A small image diffusion model, trained from scratch.
Model: 8.55M parameters, 32-pixel images, arch uvit, norm rmsnorm, activation silu, layers 10, width 256.
Rows from block 7, named by matrix and row number. Rows with one number belong to one neuron. Each number is 128 + 24 x the weight over the matrix's rms, rounded and kept within 0 to 255. All counts start at 0. Numbers have three digits each.
# fc1: MLP up (model.blocks.7.mlp.fc1.weight, 1024x256), inputs 0-127
# fc2: MLP down (model.blocks.7.mlp.fc2.weight, 256x1024, transposed), outputs 0-127
fc1.271:087127101063132106107082110168121096102091132105102146131168133164149140108099126138136115100130120103176135139122131096102193159135145133103070104117132190100110148132150140128144106129182119109141129123126154135147141107158139093133116136143138144128095120137152140155115120109130106030131088158125172153102158020137131156111132102147156157133127166127121129142127139188123122189150
fc2.271:163108126166083143149075164157142146136140107106131098158123100119109098093166097095168119121077128139069152114118069124130075078098118063087171118129089093120168104106171165127084121160106120159108105151135110085131149139137172146137146114135111084170155140098114049102087159174162111177141183093079107102144069208121149121123122152130069153095111082061142124074173096170103155099112
fc1.272:106148098146156147160141125159140121106140147168120155150126156129124079111100099107142138089109135112157131116118125098112133130106125133116121124088114116141126096123099120106162118119144132146079137135118167127166120117156144098185114121113143157116123162169127155121126136124120097117122141136096109100112132121126156076148124122113092129102132105148158142109115119131111134144136
fc2.272:075124159120161110152082131129127143128072151135158138117152121138130110112085114118153138071146132112140150133098138128089087074129118122078136149112133129147162138087155125115116130066172099098161119083126160103152169085160126107125117120129112145132084145092121071133123068122150136123123135163119145129141122138125108121108113130125135138078107111139136139115180107157150139131121
fc1.273:130111146123167134133163138157135090130111137127125118094107121114156170121121156125126117137122103126126144140116093147107144136127077134108116132146113129126155128130109110135123133130152125131105092135125170143123125117110153118135111102138117108130106148111125117162146123145144101123129153135135134089133123134144126122119145112123136140119128154137151103104130141152102124129141
fc2.273:120138129126112128125093132116127176130134116117159123156125135139112106139137099143120132120117143131106116130137156113116124125140169152138142130085136130130104129122155146115126125124132105100154137126117103126154146140146131135111133150141112133127142124118126137122107110105115143119125100115135116140120131129114122137135130137159151102131113120129117147146088119110125134159119
fc1.274:124140151133159097104135162167134094105096129098127152077106138121118156090072113131143073139121130118137159137119110118114126149103072143146118136132142154140122155158130144159151146138139106125142124141122172162174090131179102129101151123144123148081088126111134135148072140146157088092106125121090135132165126133081114176130154140180126140135111148110119099118083149132104104178141
fc2.274:112131104174133148111128119140146133119140142171102150118114114123144141160169151135176108113118112128159119111189137125130125053125147156088113071180138152144146149133123139120133118141121150157107145160122101145079100140106082098108133157131136172115149102089150182192124079114093099104169141108139134134165159134118169143106133113104098116133124097132067136143132185130105130140114
fc1.275:097118125096133169129151096132135117125115162131128155133160104123140130112116139124116105130132130137148144143114130128155146146131120146129099107119130155102145148168155125115125086122153124115149114158131151146123106124120130118124125151145128148118104118145135119158143112125120134045117127139130142087102134136145121095130132136089123116108155140111121139168134145166128128131128
fc2.275:144137132112111116136092123142156137113130078137161092124143131110107151092143137103131156137122162154076170098157097140125106122130125125097145166125113134123100100118131173136123139143131127178120125181135093141124158100109135147156115116128110149122116155119123118115089172122119124130129154132102120132172131111142129143116139114160182108109106095098118097093107133135114129166133
fc1.276:116156151091098126130155135123151193124157123113116100133169117129139108145054147116164087127149128141146137136100148132168144112118152144148106155094136124147090147118069085123159155103164136142074089108085125154129117154133088133189125096112117167129097163160150178133087112136130138136099122158107105120182098122112151146085117130126137144078096154126146125170151135146078130114114
fc2.276:151131116112107122151092145138115057115137130117168189116143157125128097085116107111126134156073124135077086110122100087166099125110121139170147128158157135167127108117083132160123112154108168135098111122158128145123151116100128151163133167111132129126108124127140144135127172160090136135135135128137122107099082148146138138128122125127180147145166132095097089105135139116142145113148
fc1.277:192129081047203144132127065145075132079085087142087030117127141104163111127174158141158110160155090151140116150044177053124116204138166094150055192123071177144098141191153112092120072123147164138086146072176099126086138104142200118135112140197191119144066096198155191164114142159168128093173106218099133147190155158142161123143152160109138140078148165104107154135140133112099131125178
fc2.277:101065161195095155063096169106162115171171169138178240042078130166124122172065157125167120105133161159157147105140088123122145108100135110087165117168184102079164109067095104168121185149123132137104109143113116152146118162117088097118168072089111099142177094111136068137114188167081127189064132080157156077115136096082156108089084152155165097078105121187119182151092163182163097112082
fc1.278:154161145144098132127118138108127111127106108128109055190131131140094111157166125089193121126128147123097107094105126135182129110131131125100134105105114108126130100143135111165119139128121112149106118128109102118124109136132131137160132111129124105134144098105111117116117162138149133136132168116082088120126148130118152107080123135125139125101128111102157168114118112142146153093130
fc2.278:101100112081134093113121130150107137133157082081183182089122109106156155088107117152068109153167112144148166179086117155099138158102171144144086166135114112096116162124155189124169162083178132131133132117130165121156165092130145140100119156125178121136099211132137133154136103124133175108123107154178151110107085094146089140159124145166144170154138175143123057166141158151063112165130
fc1.279:132151134122138173088163119113137150091161114118073112115122156128082121098160141141155158143165146134143131122121156137122139112107133152150081128159051099121089112134136111211139144132193164128104133103129091147139132133147121148130106102121170159099139142139134152159103140124152186065121138162095105143132150115112141122137114125128099084078121116133109131140098128142130158154158
fc2.279:169185147118149175139179126113126123124137146192110110180122109133091100110133185139108097167122150116105127184161118126144141123100160134161086168138094122082150103186154089215087117105160125098150123129137096187116151093101148144108118111094183125115138102152121100113115163125170180025102143186131064131127118138121186066142129142114083145116131172137194124134108121094134090121157
fc1.280:112139131144114103131115121154139116125099157133116119162140095107136111119119125133141117123102105146140102153106159127107124133153101130140145155084133169156115150154107141111129127136119130112149115139133182119125113118129135109126099167130120142131107141129125128117135120121109112122098116155142142109120152130147122105122151132127124150135148133103121141129170101138152132117149
fc2.280:150128118127130125096118151109125096145148119125145145102136156133122137136115134129135121129170148111122123103119102114131123111110157132126113100149140133092140101118153137146134138135118137160119135117133109119126123139134123142126140104126125124123125120121136144138124148137142144162119133103096113143123104144114141132120126140150116118104123099132124135147121167136087120132142
fc1.281:128158097123127126129164091139128111121103156157118102171121107138104158133151125120151118166110161085160163122109112167174165107163170104119139076130117147082165144128126130156139142111150099130117113171097144138100119111114119108160133105089124160125146111093115114178121118172131093130115100113124128133125133129107181125126138123107125205106114133102154135115116148148141155133113
fc2.281:120121137120140103155120118121128160137141125100187107113133130124122089086149135147120127117141148152123123132142119086122119158116109117158142124099144151162132149139133129117086128137110136106175144051154139112155124127138122159086120127127138113154123111141131187075115102109108147128130131114141119144154131125135099135118128130141135047144131131141115120148110114101139119127118
fc1.282:120144134125140132146129139122118154133143125148126136125137139123126131159161110129138104099134128145164156126146142127106121119143120151147118121142132130132126131123127130126131143149167181144101129106118110145118106143121113110133124121106138131136139126129129169129108154126090129137140116134142139124136132124110124141135119116128146124133122131172083132138136133118088132124120
fc2.282:151131124126118127112119125134129085123112128134133130142127111125124131097109124111102128149122122110095112132098111125161136148136146087135136120104126128121122125142124134145112122121092090118155113150127155123132144126126152148130131127131121106132119119102126077124163120133168132129114140115117115117116104136143133125123141133129133147126143144098173111128114115129152134124140
fc1.283:122122126076171108154063130118152157114121160147122155132161142139149139176124156129134140118163124091150147142155161136134126156133144149144096119152105154100130131143124191150146133102136174137131112089115130156114143106152098067111135136115075161099089143089121164156117115115173111122151176135126149147134118107132143148109159113147104119091111134173097142152150116149127162133140
fc2.283:142136107142081128116194141135114096139134104078150092144116128115120108099137118114137118112054143148105092116107159101150157123121099103117156143094114138134102126135115100116119108140116110141154122143142108096159087152111171171154130131124155120138125110132127116139137162144098125121086112109129137104121137138128111118152124144108149126139151152076137088116094161124131099115134
fc1.284:146091161137128094146069131129151190119100138098132135175147134119168120159162081149135149112128142151140144144127132105104118119126121137109142119126137142133125135148114147151144130102109137161128122139111112120142159111134138102118129120132147153124117168114166166125093110162082109116152149126111074118145164118117111154133134140122132127097128125145134128134137133127129145152114
fc2.284:091140099142110159132171118137134112157163113168132134127153122127105123106126164099125124142130105110142108098155131131141132131131138091137103128122114138118114111119141126118126123165124133146148142153146152122097115126119136139143126142129144143146137097145131119117163178110142146122101146143128152140107098125146155098101123132109106129135121117106102149114156113129093131086115
fc1.285:152123178156103137128149123148132114136140164152126139107112071131147127119103144109107122157107135129101137165121099109168120109122117160151134145137134122133137153150103121143159149172131157110071104169069152147124128150123128100133135096126121144112149116172089090121126170162101084112131157139120151117113083133116132105150095158138115160133114171159132084097143118122153105111111
fc2.285:126142111108137127129138117127097108119091136141114070107126147094108119110129133120140142129142123135154134135148159124107144142127125101141126142122131159133116135133154114122088111097130121130164147086159142097131130108123114143106092171126122122152104072109127143138118096074129139135112111169141130154152127119160097154131136088102138111151102107124162131160138110115147140096130
fc1.286:090137175130095101122143090147123137104085139140145133136102117125115147116131144099114123130086117122170125093092152151116137104130098122092127139104122139105138151109145138108151111081136148174150107111119192097140140149119149147127132085113189137135083113104153088166075189115071148121102116133128095158144158116081103136163123130094151164144081099151174164076099190120117121094082
fc2.286:162134101132123139090087150116144148118181121137048100064114131136124153135102130160139112160147133158094137169203136089164152157103172090148092191189111129146137087124125139144109142154153139144063141180136083166108153109139130124069129141143102100139164113186115181143165127143142105145122133187136121096139056116136168139088145126176134069132110123110121139211166084147145137164136
fc1.287:145152161108112113131153067137134172098159110104107086138141126127138122086164134129123103162174114144151109143071174159140121134151097132153140162125112152150125138129115145105142117127123161109142121077126109149115138127133154121133129095136146134127106164173114129136103139133127168116165113171139159121149163123153109128112143143093118107135109148101114114107122140141087148121130
fc2.287:103113101128158124112200131129147098149137140130139153177098131129127129167126142132109094098110140111159136110086127118128154108091121118089097109089137128108110127132130096139115119117138122126153111105125117119120084152133162135117137123142142136140148117118124144124132111138146131126101134111134132140126138134114128125119154147132095100123136135126114131153129123135119094126120
fc1.288:133164082092113152098113124177120106132137155130092114180114120106170111138114131136139146083131130096121129116107158136081152178125107159124123138085125133081077142166092166127141121091166118129088133134125126157127110106118079109163093127107119111104117109095128150157127118122150111120165119123138173172123143059138130171105147103141160117137133136151137119129100143142140132165114
fc2.288:151138130080099123120118102136131105123134146086124129147156125117130122089147151137090116172109122143157072123115159143170133152160163178167128116153147129105130154109141155102135120137117141093129120163096150107124119157128098129098129152133116109092110135146128117152137117117085069120131123131150145122079171148131133148103118116124129125142127123132119148170124176149113131143110
fc1.289:110151120118181107189082137129171201130115129173124134142171174128145134103129137119153110099113124048175133112077200105120149090082115128135115121160085149085152155127124107148146169139185163167118120109091127159116141087120088109130119149192128157145089153104147174122071136156145115127166190135153142107141111141102144167134156114126137142109133128195112155135157142130072153174105
fc2.289:139142106126052126062165113134131089106118084080164079086097120132090129126133104144098117134126132141089096146178093126158142153187147140121121151073129127171050111121151122118101095129114115102135115137145110113143117172120162153139117125113137115106089116160127148148197143103096124125021079152112090150069151119142091120142108133145153139146135143048143059161078138148141107107154
fc1.290:127153123119154127102132120141116133119131130103120126094146068138150119107085164152117114120121123170148132147155151075148177133154117151085100169114132152082131154120141114115130096148150105126144109118126147122141123127121140103114128131121116164109152108146144148109137137097161132107095120181133148137159106122131149102128145137132155092124108120144120097175175114158148118156141
fc2.290:150121156120100146131120143123132134142146120163156158134125099107125109136130136100193136116169139099149132107082116160150088111128139128116164094139128130119103131127131111158107144118092133128122108125132111160118099116123113146151122109111135107132126163143116141123097129136074105129147131130106128098138162121130133135097109112110093114084148151111110150110087183124119108123110
fc1.291:136145186091135099157167123121120120106133124097111133146123131129149132132130150110150139142119098152146142150103145105146117137149125145118091155108138121130078075130147153099164099067184163117105114097132142142120147134192127098140142113093134111126142164128127136178100114143145118147165146151112083143142124108134126107134123127128112128107105100159128162121082138109165144157134
fc2.291:140096117145124150171089168123149160141129139189124164144148134127123119122141122140166128093143164092155155116122149139127119123112148105097182100152107143156176150116095120143101156134085127153144147130118117147115133096081137123134135130143127149121093122157128150115107135143095090128118136100129152094127188143117147145096121122120103164121141164118116107094141148135116103100122
fc1.292:136134134087112146137114109136123124119079163140115139156155124132146145140127163094134088112118126121123140105121123118132131157152131121101113139121117153091134139176103108148128167109118111125114146167151112119113088106117118154150143136164101119109134157146140127129128149136115109108132111136125138129117144110131127163117145098140140108131132114080106106135102156157110123135131
fc2.292:115143127146153127092139096127116105136154130141154136111092125131128145142124134133104131112160117146137125118133122128129126101125086154116119133140152146103091140133156110130125096142133169123154109141101117131133116146139133127130136099145153168143146083115140149105143120119151139135135138135112099134150087114124121107173120130103144114120131113146134125121146130093130153126132
fc1.293:137147093110184108191129169136120176119107123137105123121153154133175108113058159112187119131090125070137137095129114107144112096112098096192143097143106132138167133126092092174149135138128171146106110086149136159142130023156077105184129145148151149103155144101174166146088139174101120120220146117108179112166082129124175142108116133100087136123145141135109126133199107125200119193130
fc2.293:124125125137065118062134095140142097125100118118140095110099126136110139132162111135097117093139124126116128147143133138126166136140142161066077129128122129124048106122173122104118106122157115115177118140102112107149127194123150133103128088140135114137098140129119113117180088103122132122050113142121098135072155078123095124140118139173117128136114141090140093157082148148058104091126
fc1.294:140127168142116111136145155124126166130104145161100095107145125140132156091143117145164109147130123146133172142150157117110153142139066158136114135113108144178108119151085129089141136123187161144128162124124123137106116108136167110114121128157134080142118158108132149118134113120065123120111148155130153099108129088105122109124116130138129123117134116150125146125085138127091172079135
fc2.294:126146121096152128153091115114124128113135129131162155165110097118138140163076118110107147121172110097094109155074149165135120121142187111155125171095106092059122144146148144155107111117081083101130121121138167131113134101144108136158115146114112141091109122155115103138095164112159135122161119102121091161104137147128121122114155122135118132127134146109169121105139120119152105163140
fc1.295:112089133139123148089090171136183159140119172165113129137048062131069129133082157148153059152126201136113232130150158099199145118131164140140166090134114148141154176104110086118137190130142108162120108141108121150139150083143124083107116135149105125150138151085090107147142166124080104046093167090094127074129130108151097137118120123123113133133111194113116090106111137148108096127156
fc2.295:184144165109111116157082148136114192137124098063145082084158112128115175178164149127126125128063129189216099125029112124065117123121174047111150149167107113061133058143153150148129147081132070161083166069170119157090158071105152144131127089079095096138150191165101138143169106209110140112101040116156083025135200139104157118117171135186102127113095072058173146149059150119170051190119
fc1.296:188131104095115145072098103189134126118117089129120115127131105110128119098103141149093138157127113115122145143124123109120143138134126116131123144133102138137137150149159148138144132121106126163101149142107136137138131130117130119142107154175154110114122134155116131145148125129140099103132115159134173156118140129145134174123126124145090110170140166098157096154161162161079116182143
fc2.296:061132133191168112155195136116115130152110175142159158152091124140144096169122100116178109076106134120149132163120138114128138133131129137102117109093124138113129125136132073132123095138130088115119115131149136113114099145146165120117141166077133159140104107101121132139115129118121146115120117092147113104151126151108125063134128165126133178068120119142120151138141135144148101098128
fc1.297:162133152149157134124208173147163147094086123089125132134213128148138048040128162162142086128185158127121167110152176153131136115136084077116048140105110122135149078158063150136136141092158113132141128105084102143183131128151135067072122070102127134111160155130076143175096108103079130101172133154120162106188120085105109129143127115118114149172084136150161135130134166134156112104081
fc2.297:179151130124178123174180239131132042062114121133213157103140137130124078040110163149148120140138156146069177168219165131087091155089080117130087121087116153107199148143124169137099146176098106114169141144105140082151117084132130099083117110136143096149192119123109079173091157147113124105255149155122161119191131113129095123176139128111096146139119103113178207110132158160157095168111
fc1.298:146136103109141115136105125190138127099097133118113088157125122144157158167143108150138140114108130133125166116118126112136143151127085134108130122185132168138139170100146125089152126141114126144122139113120109100118108093151120126126129155179113149121133134094172134130140101147146088119138135168085157120148106121154111156112136089143085146138157159100123087132181135129119109136177
fc2.298:130136129132141161097091136119104137149117133154072127066095110123142139134110128116104138114164142127101133180154132122115135079112127098174104169158104102108095105148099129155111124127140102133077126183127072144152152128133115095155119113079116130118101107187117161159130117109186155112164126109140105132128125133126172106154115133111149112115106130147165129112099100124144182148149
fc1.299:158123139097123119087095105119096148098135100098111126121134167127135114182125119132131101167126064106132081172110133143091134169170133160146095187114067132129121150148154120141152170099112124140115144098127140136150134103142130159127105138142118103133121158161117108131122147120127151094144113162145135115139121101130085132121120124152103116186142180101118103146155140113076123121123
fc2.299:113122128149184139116143118133113123125104161129120127123133132143146114124103100123125122103170109111169138101128100101135131123102105113106111093115169140149127111111113112122112113135146098101111116074140121136124131157122113119107139096133132124129133101133113170102124116101153157147137136167123132164100101109123129141103142113156149108116122117134165155160154097110156126111108
fc1.300:153052110138118124127123085166170115089093109091109114155208160153160151154104092163113066138124129116154113111130139092164158145122079109084166104124113172160167100166037100105148138087130108142091102108153120146180140167130145152143113140130089107131165148116118171132130109123093113078095053174106141112153045114109152122119088143145125122147143181149131120127137114142090104113082
fc2.300:130127146112215160106129165131099085118126108198201198124107108138135118113186168159120166070158154077100159092184096186114109161163152135065091131093116094084064119121215125130124079151132162094137133218078149089097104086146096058095136077140160119116109131064158017136155129127094087124133192073126110115115191146136063141127143114111082232115105150117128136098132106134147110127160
fc1.301:108122113137144134115152105136124106072130144147074113138105138112121131157121162094173151102170144121160149126128161121126179139129132165111102116138082125127095118131155087164153125142134124127085136128151121120130094130157112137152086122111150143135123074133110135146117129112103140092146115172076117126137131090127130111114124102143107118075133118132123133135128100174119131117140
fc2.301:106113103141147121104143121115123107111116131177120150107091160124105122128109138090131172116143148118128170118147123090122158112134112112121117133134080101137102108122139060161128128146114094143134157117182101131107116115130161162142120110097140168158116102135112138123117138117134188112130109129101093136161124104128108113152134117127121116073115108121130135099122107140157128132137
fc1.302:113115141143143145145186098124149111067169135126097145144098138139133120140102108112150113127104146100131137130145128108106152106118125175093118131118080122137105114138129078159175123145157123112095127163127134137157080161190161125169134126115146155115152147087110146150110139118134118086176121165104126133143119112114152099136141145129118119100138127137123137117117121161107129160128
fc2.302:114121124132148126136137121110130120123116114161157134120103155142115141120109143129092134118147148126120117123147123117115122094147098112124131141107136116155124114112147107141136119139114109115143151139131113134149120140151137138136136105129127154138130117127133138117141127133151152112110116134111118133163117127115107105141128143108142129109122132133128112104142104105165120138139
fc1.303:151128130127089152137167109131142074119121168107112098123117104119132116106127100123177121135112149135126119158097152146144168098153118172114148143101100125156094143157122093129131121091133105124111139137137120125147096176113085104146099155123126152122110113104101123168130102092143097130152137142141138138146141110151164118112111108113123143162143144117181097137156152171135130124140
fc2.303:128102156140142131093120165109125146159126099168159165111103127133158134180128125130121136153140120111122128109137130110121130107092129101092144097128160142123135133122125116137145138161145124145112106104131138131110123145134155129109141122131134131146151134113141129117127148149131147143118116133126140104120114114118141128155142143130155109096114126138109159157105118106156128141123
fc1.304:124122150141130103123130125162141123125141166116126136119122094115141113122119111121148119092142120117163142126125134110129133102106108136103134092119120148086135164120125119138122142129142122110110061150111185121125108116134127107138111127109135105128158125091126128130128119137126111129150117124134151134132120130125116124130137113126121142133133118139122107154148125147138145154142
fc2.304:146138112131111124172107128132137127107105103120155112116164151150113135090142141147101128140097139142092112151116104128103121137146144125133107138137155111160123111129142150116143130121135108119135158081140094115150167162138124131120137143134085125114085133166128096123149114111140137118112123151112108144113138128120143126118131130141150103136119118123155166115107138118120113124103
fc1.305:142140125155123125113145130176111126133107157137123135148132067103154125154119134137141107119126086116138110149130132131133118163140113123124134125151148162136141177151096148110115117134116130104132083128098139112132105112116101080121102149132118092124121117145136113123146120136147100125133122126138157115120132130151122107119142113126127146140136165125131135126162134129139110098108
fc2.305:133121103102132130129103132091166111085134091115112103137121177149097137091152136141104138135127174138129125102104126123131151128134133133140115130102105094118089097117143124158161157131118115150115154136144112115121135124139140161124156118143137162098128133118135136129095163141096129102126119116093099154124136134104137136124122153133134105113131093116106124140100128153115143161135
fc1.306:130129125129132126128129128127128126127130128127126128130126130133127130128130127126126129127128127127127127129129128128129128127129127128127129129128127129127128130129128127128128126129127131127126128127127128127128127128130128128128124127126129128130129130129127125125129126126127128128125130127130127127127130131128128129129126129130128128128129127126128129128128128126130129128126
fc2.306:124132130130128129131122123123128137136134134127132145131121129131131125134132123124133124123128129123128122127143143127126125129126126130124131130128132126133125122127128122128124125127128126125130129129126118123144129131132116124120127133129129131125125138133128131129127130123121132134133124122130120129126127127127135128138132128125132120127126125130130127125120130120123121127125
fc1.307:119111126114076165094131158120113072127111146145108123122147131139130118144160098127131102103130131096157100114077070093041120079175171112148108151101101165067090161162125132125118143179146180065160166080128115139114073075133164147193125133154143134134123124129117131090116134103143154117139071123139147081134108130134098173110164102132111094059162123118111207133150159124138079153099
fc2.307:117106124132123124106149191107113109162135089114194137159186106129142135109215117182108143111139144091164100116173076131103163053125177117078043067089132125082135127112059147140136187149170169072144116121084129108174138088125138117206121125098107094089156106121145201052128065118144140164125090112147127050142097155149172120113165123151107107073135088179198145094106158072123118163134
fc1.308:126125130130136126140145129147119126128119149140124121127115114117142122141119137117126130118132119128134136145117124124123135131138119133133135132124123131141143140132133113126125118124117123132133119126128122122133121131123134118125118142129125130131121114135117129126132113122122116130124123134142144116142119125145119124132126117121124141127128135132135121121151129139141118111119
fc2.308:123136129128129120122126132119126137132139112123127144131144135127126145136128125142127126134119132132122131108140124120127126133121132128124115123125138132117120129126129139118131127130139126120123131130118128135119137115132133136126130113129128128122128131114136132135138137129122141128128123130125129134114128137120136132123121136146140114135128131115115133138105137112112130142138
fc1.309:161149088090112142098119086166171057084128136105083054110151088135077133062129168133134107121121189150184146112071108119151186108128107151085086095115099146112124104134079168188151106134179150175142069139141178119135109139113142132123143110100097151122111116109116154122123099133125086085096149158096143110168141131142112102097115142088135134137137110133131174207098126183154141151152
fc2.309:121111134136132092116155165124131082197156111055147169122168127116122156099176138142116129171072161187138158127129120082148215189181069122128150087058157114144164163144059146126177149116121110191083122141145181056199107159052089130160133110082081134128192128145135119132131155100073089135080117056149140144175113132119113135144126136065149097192139098143106104158110089151105114108105
fc1.310:135121146134123154142070154141147152118094148101135157131121151140163133138141072120124144134154120158114149139126149124109115118134091182115147115127142130160126128129139117139126121100123129140127140158114073116146143153135103082123127123153155140121114145146114136128137121131120146121134129130127096114105095117146137123142130117119150123106117107131150117069125150135108137135095
fc2.310:103121122144127111145164100109119112141151100131118127109133125121113130119147160130126111131116110102143105117137086171125154150117162082152089120112115126111131131130099144104146143122137116131115147092132171119119119118125139162132128142109127115111149126111142133146125136115118104131130116145132145130121154126117122130108117127139103144160149138124106107162134126126106112111142
fc1.311:147138113135110164108102099157167131052107157142104146128146135133116066137100109093116137118112090108131131103143133057142140077087164163097112109120061140135117118118120139143141118140136136147132100135147170147107125160143096075166086137124160172107131125112113127133088136146133158110132140090066085148122162120127092096111130097113088110102138096129099148182129142156167112133112
fc2.311:129141114131144135175096131119142179137110135125162131095132141126132138135115129160098186108088149122104163169174156138076154077116099114121158161111143149173087146138113143129110120132123105132134124134125111137139184127093124079162097118111118112154121108073131134153119103137091127147153127120160129131195090122117100143118129109111159091139111109149147129150129110122187130171122
fc1.313:127129131126136121128128130124127121126135131128126134122121129128127129132129133129126130125127130125131129131127124131129125124124129122119127129128127126127126123130129128126127130130122130127121130135127129125127133130126131130129127129126130121130127128131126130131129125125128128132127130135131123128128128127131126130127128129126128128127128131133130128124128129129124128132126
fc2.313:131126128130123124138126129121125132135132130134131133136135129130129122123135113127121122126128128132124122124131138130131123122128132138127133125120133130132128125131129126126117129123132125129137132123130124124132127133126123128121129131122128139131134127129122120123128126123128130139127126119133121131128132128128133123135128129123127122135131123127127130127131136119132119123125
fc1.314:131130126128129126129129125127126126130125128129127130128128128131128127127129126127127129130126127129125130129127127127132128127125126127129130128129127127130127130126129129129124129127128129129129129127129125122129128127126130125128129129128129127128130129129129127129127128128129129128129128128129129128130128128125127128128129130130126128127127127127126129132126128127125126127125
fc2.314:126126126127130127129125123122128119129127127136127125126127124128128131129122136128129125125130127123126124128127123137131127126133138125124125131115127122120129124132125125134129128122119127128136121131130132134123130125127126133128129124123121131126132123124126129127128121128132126131129131121133125127129132128126124127124129129134129128134133124124125123136123129128135130127127
fc1.315:124132152118081106105163170120146129127071168117106127132131108137092126102159118113138125129119141104126150156135171160125184125154095162126100118105125112134131119139065123101149168058144144138108132107096093114120122133105124138119124117098121106128133153121114124140138147150070120121076156138139142111081127082136115123129106131128144123146138100128174099150094134153119132061113
fc2.315:151116111102158143137112092121103158112185087118126128158119141127135166154132138129118107177170125093137106127105136090117094116107192112148165138163118150110110130116196123153092109175122098125130125122154143142135128126146154113149132164141143131123120105167112120169135108113192147121186095105128117167145145171128155132119179138125114122100122160105056146126156139118119113193133
fc1.316:149126161132101139153116139142158137111103124153108095143127143131123145119142133129137107085217129140144144157141187159102139141111113155130108121099101125125143120164100160067135166087106124132128172120093112121124094177130132127112112108169114083139157121147113125107139116120140110118121118127130123144124162077103118106113119139120119141130123094155157161132083155154138153075149
fc2.316:098131120130176129128146126122114078156142142130159174128130123118130102177134147123158141173048126123118126120062054094109126135132162156164147142120143102076112130119193112162133096157169118129100084142139150135147171089129116089145134187096126137104129113096130072152101147125116145134147153079144148152120115158129137133115133121100112148109145148155072134090127095109093071183117
fc1.317:101113168071148138185169078117165175118147123122133145146145116126128067096104125122118109125163113108105140131090147193114111117100113168112120119058120096087078124158105096156105133167142095076133069049112162149130093167173079086168114080110075155115127193110066109104132136127150139106157166131091123113126149133134139109122141135130076081095155127099101126116099125135086106151171
fc2.317:176125124150171120163119155115147110145084126120046124182166146127142152165075092168132136155145149136093147107124147131083127133114152104048142155092099145114174060113105193141127141145133087167126152137125151170158158098156180137099120142170113096099181133182094136146192171150091127146101168191127106123040113104143096136111154118151131135147152115112173141125197074119102095145105
fc1.318:118135141109128098107091106162121112080119137094096148121144137139127115114083146126176098085109129140158104128130175097111145169126107179131134150160132162111125166136145110127142111145104128111155127098099159116159069085191140100118121163159105129110094129156135163134119122087109099080120089134072138149121161116118120128121138109140131105135134144113106098138128153148103117144127
fc2.318:122107106128128143147165193114156152141101113171148110141095138129120142094143106135079136135129137113096186161141108141106114084099123118135149108112095085191151086116148132143111122120132124158168138104149072133082144134107165131120119133118132136172117099102126106092139123162153164113114118148163107125127093131130129104142119145124103158092122123114123139086119129138128147099129
fc1.319:129156119123126188121094119145122126090126136098109146140146128137079121129102117097138098123114100130110094112091105123144133108143135109126101136141097122105147109116133106144130104137135119117137120133068128116168091116170122123154106119144116116105149084126141125131132149111152113100108128122064097125115119133128129098099129110108103149114117137107148125114141126158111118114124
fc2.319:130095124129134104159112142172150145175152127095175182107128085104170172092156099163108173141144129112133181146097096122109150145098167102121172142152148145138103155150145166115093150138100135128123104141153144102108177089049163083148101134127153119154096201164125128118099144150070125153160144129161163127129094094140117140189145115159136151133122130115156097130138128130088130157108
fc1.320:147154126125098149117158091122126123127134118121100077151137123129123107180157139133171131128157148110125111116091139143111128113142161140139133113088124132123112106117137122137147132131135152173089140114092070161151134123147104117143125128107156117119141107107138154131104104149143092132140136128130126143159131131116117130103129130130127158127173133121110088158127117122104118107141
fc2.320:115135101129109117123136131127117107138093098093162181138129126123119123078116118131107124134071128103135137139110149091120121131077080123097109123103146125132084130131151144137122128120126121129137112129136143107147139136117137171156121136119145132162110141136128147115141115117106153114121123136124123129112114113139097125151118136137145140144134153115127106129097142120106102131114
fc1.321:105117112132131133105136122138122114074102152139067115137103132119122117171113124088181149067149139129170168128119138129121191172144117153119092111135084126100113127132141092154157135127138118124089139130153115125115093096149113136152097131092149144129113085123117128147110132119110138096148113158094122125126133081127120123106128096159107125080135119112130131143131115209126128125140
fc2.321:107112101119146128117147141113123122103104137154118137125108161123113123130118110089130168118126145098130194113139146090119162120116121112114120127132059104127108107129132064155124130134135086157128161099191105118085116096124161165141123130087145155153105124118113138127103140119125191112135108133113089139148148104128118128145148112133118121075113107109134146102114103148142138141140
fc1.322:133126127128133126127122123124124120126135132130129132112121134127130136134127132126132124131128128125125131129124136134128128123124136126114126130142118127124127127132129126124123126125129128122121130140128129126125133136128131124129130128127127129128123131120125127134133129126133130130128136132135128127122129128125133127135135128132134117127123133142129128128128133133121136124133
fc2.322:124132134129122132131129136125116129135126133127130125144131122129123115119128125126118121117121131138123121126130128126129117126126123125124141131091145128137132128130124125124123129134115121119144138126136116131124124127127115135126131129130123134122140122136128128123129125133114133131130105118131118121127130134135123129141125131119132149147122116106113124131122119119134112132117
fc1.323:131190157142125127183099099162118149084103079117068065053139135124073099101078168128126084163118138151164099143137121092138172166157090144121144131124133160184127115122064096154184164116143146148105137079129084123194136152143123118141111139138108129123106085113165128101120177130138124090094097180109145120167101110140132147076123117102163091133120147147160159131136116136118094104117
fc2.323:145124141116114129112155135131150134117124144127130182166163120120138120047170115145066112148115117103093134123186130138176111111115145153137138104148112104161161125125136154132129136156095149110114130168092120121100106127124103104124115136117122107117175173099140113088130100143132132107123164102143123136111134139122124131126158126138048148135122120114105102104127115133077139146129